Weights of a small image captioner.
Training: soap at rate 0.0014, batches of 64.
Data: 72500 training examples, 4.2 epochs.
Rows from block 5 of the image encoder of a small image captioner, named by matrix and row number. Rows with one number within an expert belong to one neuron, the router's apart. Each number is 500 + 25 x the weight over its row's rms, rounded and kept within 0 to 999. All counts start at 0. Numbers have three digits each.
Before each expert's rows are labels from the 100 images, of 14976, where the router gives the expert most weight on average: "responds to" is what is common among them; "peak on" is the class under the peak. Only what is clearly more common there than usual is listed. The data: rendered dice on a table. In brackets: how many of the 100, against the usual share in percent.
# router: slot weights (encoder.blocks.5.mlp.router.weight, 16x128, trained with AdamW), inputs 0-63
# up: expert up (encoder.blocks.5.mlp.up, 16x64x128), inputs 0-63
# down: expert down (encoder.blocks.5.mlp.down, 16x128x64, transposed), outputs 0-63

# expert 0
responds to: green die (100 vs 15.7); dice: three (76 vs 33.6)
peak on: die with one on top (31 vs 2.6)
router.0:524517541526516525466499526553525469512531497529496528497508484529511493507513464527502527541508527465520504489524484487476496510490483545527527491459547471496492503488474505498457484540533469
up.0:487460557553501509498491504487512497489512480514458481486442486507523507509510495518527514485493477497455499469546532462525516452488499484485472493495471486470531486567490527495481496528479504
down.0:495480465448486498517532482494497503465490511481549526553542495537489501515477516530514491526498546530536498514494506493485485518502492533506544486504512560497489502445493462507499540480503530
up.1:445504505539462470511525481489483516516530512487524526486453510573505484509555531519500523504483487523510488476460485472480501508480539493481515525513555468507508491525477523458508520495494536
down.1:514488449477523496445503507468511496472507488481516469520503481469507503451474497491518464539515510497486523498503525510542527491507499538501477521444466532538503478505532497506481496476531505
up.2:478504507550501523491527500512506519511460461484526487517500498485542501495484456490497543529560509506487510518518490520482500464535537508478524534507509487499506487510523507455493525489493513
down.2:512495537475502462486543490473477457485513487476490529545469456498471513481487564500504466470478507521492520505511515523535507460501474516507487516516466530527472525493538523481533506521533491
up.3:487484441524466499486468534503483493499478460481522504466493475478459504492486540511491464490528489515536493536476501502495522505488503509499545474473496539499529485466502507530536525470508549
down.3:457519541501535465498531479509525477500542514504494468518520511544491506526498483503486522520461510484492528481506494505512506509520486539512444538523469490524510503524539528481482456533496449
up.4:499489469493540521469494492519499548457497503472513465505491452496493497503507468457506535485481482485475477448493497518504531563478519492500576502528486501529460484484506482467494494521497512
down.4:556529477494478538473518499452531516532489516446475485508531534508468473468516487449476516510480508481513533506505493525478517518504526487548508530562497475538527524509480514485494468489485455
up.5:512500515470453456465536477458495490539484486521538519537530493449503506521557488514482489475487499501521527514456495555479468462491509524484509502465497479487529505483518498526542470490489499
down.5:493490533543512477489495520508485537509508545492520499519476509526498504523483539520532527526488494507473475479518457467511516509512531493529501550512494498522474484519555510447491516523500466
up.6:484504511502517502469501457523470506503462496515556509540512488525495489517488469481511556524474502477484513474492506527536524513491508495464477503497515513563491457497527488478479500497495504
down.6:511493486511426478531500508456536502500545492495508453465469458437508531460471529493505477495529477492477544508473504514510485516488508485511533488499511526446531491498506533512527511474513507
up.7:479536526520498493502487538469533560481518473491481511541523529478519480478511484500497458455535493464542481486511464441477508514511514504569503509455522501508459523513483477487483542500504496
down.7:536497476501507461481515512489484459520490554483538485490485470496523468501515539534539493515492491517516511473470532503523504535530500539449501455509495513511515472486546467474483458503480480

# expert 3
responds to: dice: three (82 vs 33.6); blue die (76 vs 16.1); teal die (67 vs 16.1); one on top (60 vs 30.1)
peak on: die with one on top (44 vs 2.6); die with two on top (30 vs 2.6)
router.3:505454483489511466510512525506500461524499489512507501477549495485488515495482467475479499515495529553521561521478511524506539514480489501540498524494487457514507499474468478487500495524501472
up.0:497496500494488480476505497510550497518516518524530524537528506497487457499503494462505480510489539491543527502499494562494474490460472494473518499500483510489549511510494478504516478521495496
down.0:540467525498460546557547518525487526502469502494509506530510510502500524491504444507481498538496492502493511509491492475521507522506523499476490562480479500523505488511530479549486497503485522
up.1:498429456514518561504453488537477517502530499511530507507512461535517511500489482475511504491485502477506439473486528505540503497479498541508522476485497460529472531516497472527549556506532526
down.1:516555494536502456501479528489545481494482528461508484491486516476467513513503493528481504488495488471500514462532478507506516511507463487490498521510507533495495472461492522467481519513440517
up.2:491459505521499524499535510496430482503467454508539517496512502452541521490491464520496499529508511509432486469491497509494519522530496505508475531485536532518524487484517458519502519506548513
down.2:492542518480512516517495513477574515494539538496471454504517451511424481518509548497532528451491492493490510533505499476531479456468512504490501508505519501478496506500520479491488486485481507
up.3:485475501555522482507499522485483535514454514527564514504465494501517499490491471540519486467518477470491502479508504462527504509511476422523509524506496522477478541498516482493523481536484485
down.3:537498478460504499441493542516502501486541527451445517532476516495486491523480552449527471477493497525492461474499467536503513522489510544494535508423514481513519501500509529486467514486495499
up.4:490495551493504491486513518512533492429485510489485568506525485513495504570510492499541473473495491501479492509494514518484521493511521520532496494465504515452526464510462512476500513505515500
down.4:535485484522488450503514499461506482516500507508476538468461530483492490428501505521495547526510498506501499506497508488515509534506521529486514531491449504493460509480487489532498510479485538
up.5:486478471488513475529481556486514472498466471500476513521471509477446564519497486514519510466512465475501506517528521467531474517512493453528472479458508545470500468475511500525482524502515520
down.5:513504488488520500512491498500480512468549509508520495468506504513530447492516461501511501553456481497479495490474517504479542488460474536499503512525495489523494506523469518489488548475485468
up.6:477507486481538507507459487512513531478510527510520494515552506516483492504479518526545520496502500478519492488534501475508500467485525529514455470520501527498504482541486535519547492507522530
down.6:539491490513466481468566487499509482547518505493515503505468511489500505487532487448453498535517518513515519498511472524454527523534531510519536538441516477532524509495490475476445478472507482
up.7:492494494483479490504496476510484530443499481481493458483502521522476504509425509471527501507511507496486510520494548476488457493535555447527488495503500514507487458498514490507533521519490521
down.7:518502479541548543517504520470498475486518544524451530511515480496542492512520490513467513480496513522519540485487455494507521487444498526480523492518514497464494512477517525469453528464544493

# expert 1
responds to: dice: three (99 vs 33.6); six on top (83 vs 29.6); five on top (64 vs 29.7); white die (51 vs 15.6)
peak on: die with six on top (50 vs 2.5)
router.1:480512515480472512505527509506526493525551494463483526541485448457502481505460514501531533535507535497498532502505483489502529498486506504454509510496477503503495545483491474499522486517495519
up.0:507516462519522503541524498490503475485464503525512547498507509519466513499486503535533466497457532522517460508509501476520497478494498488504521452539495470473513507507458493485532545486538470
down.0:479488549469476501477522525496501543530543508494516434508487486490476494520490502459483544520539490514511519492504514535527469465486510516464501533483492529523515498451518525530524466512521511
up.1:469513508504477483469500543522483509496517535485505510508489482479531488472489483502560540493490489504533512541514498490448525483553474515496541481526514549533516470517483487488513520520545506
down.1:499478488513497487520538475479511463510521482522521454490513493506472527502471513502466502507544461520442467462437493524516485471463507474510469501478470492481515502506508491495502459460462514
up.2:496518490525504509538499502487495452476495484535482524525444507534475487511456505476532551502490472497496480533534497478525515521523509499497530499530500508503525503502436506522565469545494530
down.2:511495508494533531490516517504513492550511525529463437505522532484490529524542501499499481498559481465509524498496507587504490491501502508478483523501520489489472500495514504472466500467493518
up.3:537568461540531487525478517469497532504551521464524488534436524529542493482526507484493474465482525469507475522512440496472511499500473503487485489516508489500507505519509495493481464494487536
down.3:498459512471502520471492517539487466513479461496501491496533501461445434458504508477507520485546499512435472503467526525513484479516540468552513480532487527509487514482457496523472504477526498
up.4:498574514478552542521498491511468509474538556510495511507482535493497523483483508521527524525522499488446492500472509485459502537530500514535500495473505515480480529535511478457452481442464488
down.4:558454518530458473478504510496552505513500465486539472524514499479524468508488480446458490477454509455504509488476470542480477468478547484484493497562453496504536513479516520517521527499503487
up.5:503509520493533497488498501467482505545531482483520483477493499486481521496490486486492468450509486558497528510497524535481497491467471479479453539525491513514522510447556485481503474500450518
down.5:538522494505470516521543527495525483479485509498480522503509482510493494503518508457504519553530513448489470503498511470506501491500548535530506473511518506511492478554446511529487503522532474
up.6:462480533480538511528508532468499501540507478503512521532482539519474506520536524508466587502471534502494491531471468487502542473492491500475484518488461486515502486531530493554514469513491517
down.6:529509516533448513470476490505510473465469518530497488484529500489473504474475464480505438467549495507541504469519531519525456497498519524485510492481532518484547486458488496478487502479500512
up.7:502438460513470490501521498477507506507498512526512515511465469515496508537491493475543498500485552508537465503498512485471495539499489494502491440506499510518529470509473487454516507505510487
down.7:453482524493504481502516512478473465499504505480494463519488500529524541505506509507450465546513448497466547470494512525538483455452526475509528527521557479471488507493526492508532466488519524

# expert 2
responds to: dice: three (98 vs 33.6); green die (80 vs 15.7); grey die (44 vs 15.8); black die (35 vs 15.9)
peak on: die with six on top (27 vs 2.5)
router.2:485460501473486527512516543529483466507508517551500458477532496479474539477465475530546499513533487514505528500468521497461503528508489497492536483479494483528474554509502507536498506532499519
up.0:492545504453524494511470485481539521505508476475509531465539474478518513523506499521509481504496490474549510466455492500492507498464529494507487502466536455551531504487537482489531492505531504
down.0:513499519540503470502528509549500458531494522511476473519486482496484481515486464485501511485531486478466472487567509459482497504517505513447502479498501523465464468521441491507456503472489482
up.1:512481475502531498555502491472518507499519446491496507515489495503491484475469503513451504474443498491490502519546525497477508473497491488470503506469541479547520461480474541536515505536553474
down.1:476493530506447496452470493535509518490457543523468504465509522475506489547496500533531516506532477505519532484477465472495499499514513526506481501508482535426489547521506486483510480482470513
up.2:501497482530529488502459467520505545476512499514497503513501544527528508482484525491482488498467479526538491521497539507504524521504507491479510487522492508532488500531485469519513548502515492
down.2:509498527455496532486480492499472490512501528537516509494489469455475495511460501512507536496516509486463520492472500538467463493502525479506477519465430478500463452470533517509500464474457485
up.3:521471490490452440497525519515470535505502421538464482529495481515480490471474506538487518480520517475501542487495501499480528483477501452484474512471488494522526550537483486507545509513496505
down.3:513511512529522563495513462505533508471524517504494550506518517527480482486452535463470560495507523486503522535475521498482489518500484485503489518508438485505483445475495490471516486525466521
up.4:503506503519499518481444512564435542482461539516524537462475504478515504514509519503467520525481506489505516470508491453503527482472520486493499515512519503530490558522464480484504518518459525
down.4:483491487465509511516538515472552455524528448487462474506506522512484488479482486490535509474501485522511496506464530517471468467508479513501497472537496515490514431508512486536513507495518512
up.5:519501555478499481525531547487483441489521532530469470505463490529513481556476541482470508509494470522492502504482500488530475493535483480497516518476530483477496512499494517532523473501536507
down.5:511513450520513524509462471485504531527493470506504537493512512474515495454493463522520531480510560511505525508531490509506542534496484510503454519505457500520523506500504468516482543478478515
up.6:504518518515506473528480529497486489516495483506503482498505548505443531520559477522504527490502521496516544463514488512481492503516479524476490490438494521492480491455506463506478461489494486
down.6:532488508494515514494514469501500494481514506467481500526514490513579504481496532521477494489510465502506467540496470523551509502500507482525518489551497517518517546504483531481547560520522542
up.7:471440511491520504478551488504513468545544463512509523506487502525499496504499547537516469492502524452509521505482513506530496477492444574479527484530511473511481523521471522546463489474512461
down.7:544559469509469503524465475505503552444486513471514494492514523517507495514497485470500518479478513524488497466525486500505484521492511447508516539483508477513522456483514459489518509495504515

# expert 13
responds to: dice: three (77 vs 33.6); yellow die (75 vs 15.8); orange die (62 vs 16); one on top (62 vs 30.1)
peak on: die with one on top (45 vs 2.6); die with two on top (38 vs 2.6)
router.13:471513496501465501533524493533543478500531484513471538513486453491505481516507532539543490451507510529526494509461491467518494483503484485471510522511483461499534530493456519495468507497523511
up.0:487494470484484491447542463519540477498523449535527546574503477492548500531480526534506473541510500483534501521507468499463524484536523477511519506480487479506537527515487529501521509542530491
down.0:468524546526500558507502501483434526500484491491549502482535513511465470481502523477499529453516519532457524519482486487514541480493493519488494545499519537461505480529520480499515482530484521
up.1:504529506491463485498508532514476525479468457496510515522499471512463533511507496476482473450469465511506478473506518521504568541512489457528493504511491528488504491479488521504563497507512497
down.1:521514512491540495496509457512511498513506526535531512542517535512547466467475514497476569573491545488492494517494499495503437484537507539536494495497453505491467508501510477499490506482486493
up.2:521488503543482477472489545499496492468504522482511507483498513523500554528509536492505484502543492480477531530513515524531487489506480504529457468534500500524456502498546502512529524504486482
down.2:506550501510531519467536470508488490497507489476478503534502500497486471484526508542490533512441487547547498501514493539536546501544478513491498472511516510509523498517444508471507473492540472
up.3:482507452524471501467515515474515498523485528519480499500484446467488456525513517480503490501500484475467470483460496490522515497481502495521503483500496468480505515514521516523519464515486497
down.3:508480550500492501512487473494484474463474480464525481526477540548515574500472497520494546502495503509541489512530473493454462511481494522484484502517486528504479474505480480503446517535523482
up.4:495500503478474440481505494512476489539493520509513552477460487467519494491477483459462502476520468510489438513500451478525492509494554477569462499529535480510545503492534525475510492502444531
down.4:517515531466514576475535521461475493511525490519504500570484471496534490481472500539502543487464508470487526507479510512461497496525494517526551508479501469528528537541467496503463515491524451
up.5:512524487514469497507469530512492536478476505526545491453532490475474509508481496510501479505512484493458493500469517502503515486534536469558462457511519562488499508516496467525527531486519501
down.5:528524542497537513477502510452518444492532480486473508509494480502520449511491521503489506519487464469512500481518488456549472536481484520464518511520498516523465486518527523525473522493465507
up.6:539431519529474513476515503476472495497509503502499504486507523475535500470482469471495509487500473515527493515489445424476530470514512474490470524509533495504481493475528486451504444509455511
down.6:515509517509482492492548519499500475528478475495531491547512498513496516514506537469473518482533498497452456474492547542475493483525443490514508522513484526446543490556505523492517481526536473
up.7:487492534488556523468528467500499520526540529488498528511507498484526488505496523468542505447490515467512520490492521486467506488461476515539518480479520505489467536500469467463545499524539470
down.7:528557492560480504519502513516545533487488482536515476489516455503488511513502522512512504557481519539487519488536505507548501493550503463461482496495510532478497477507508528512463533476461543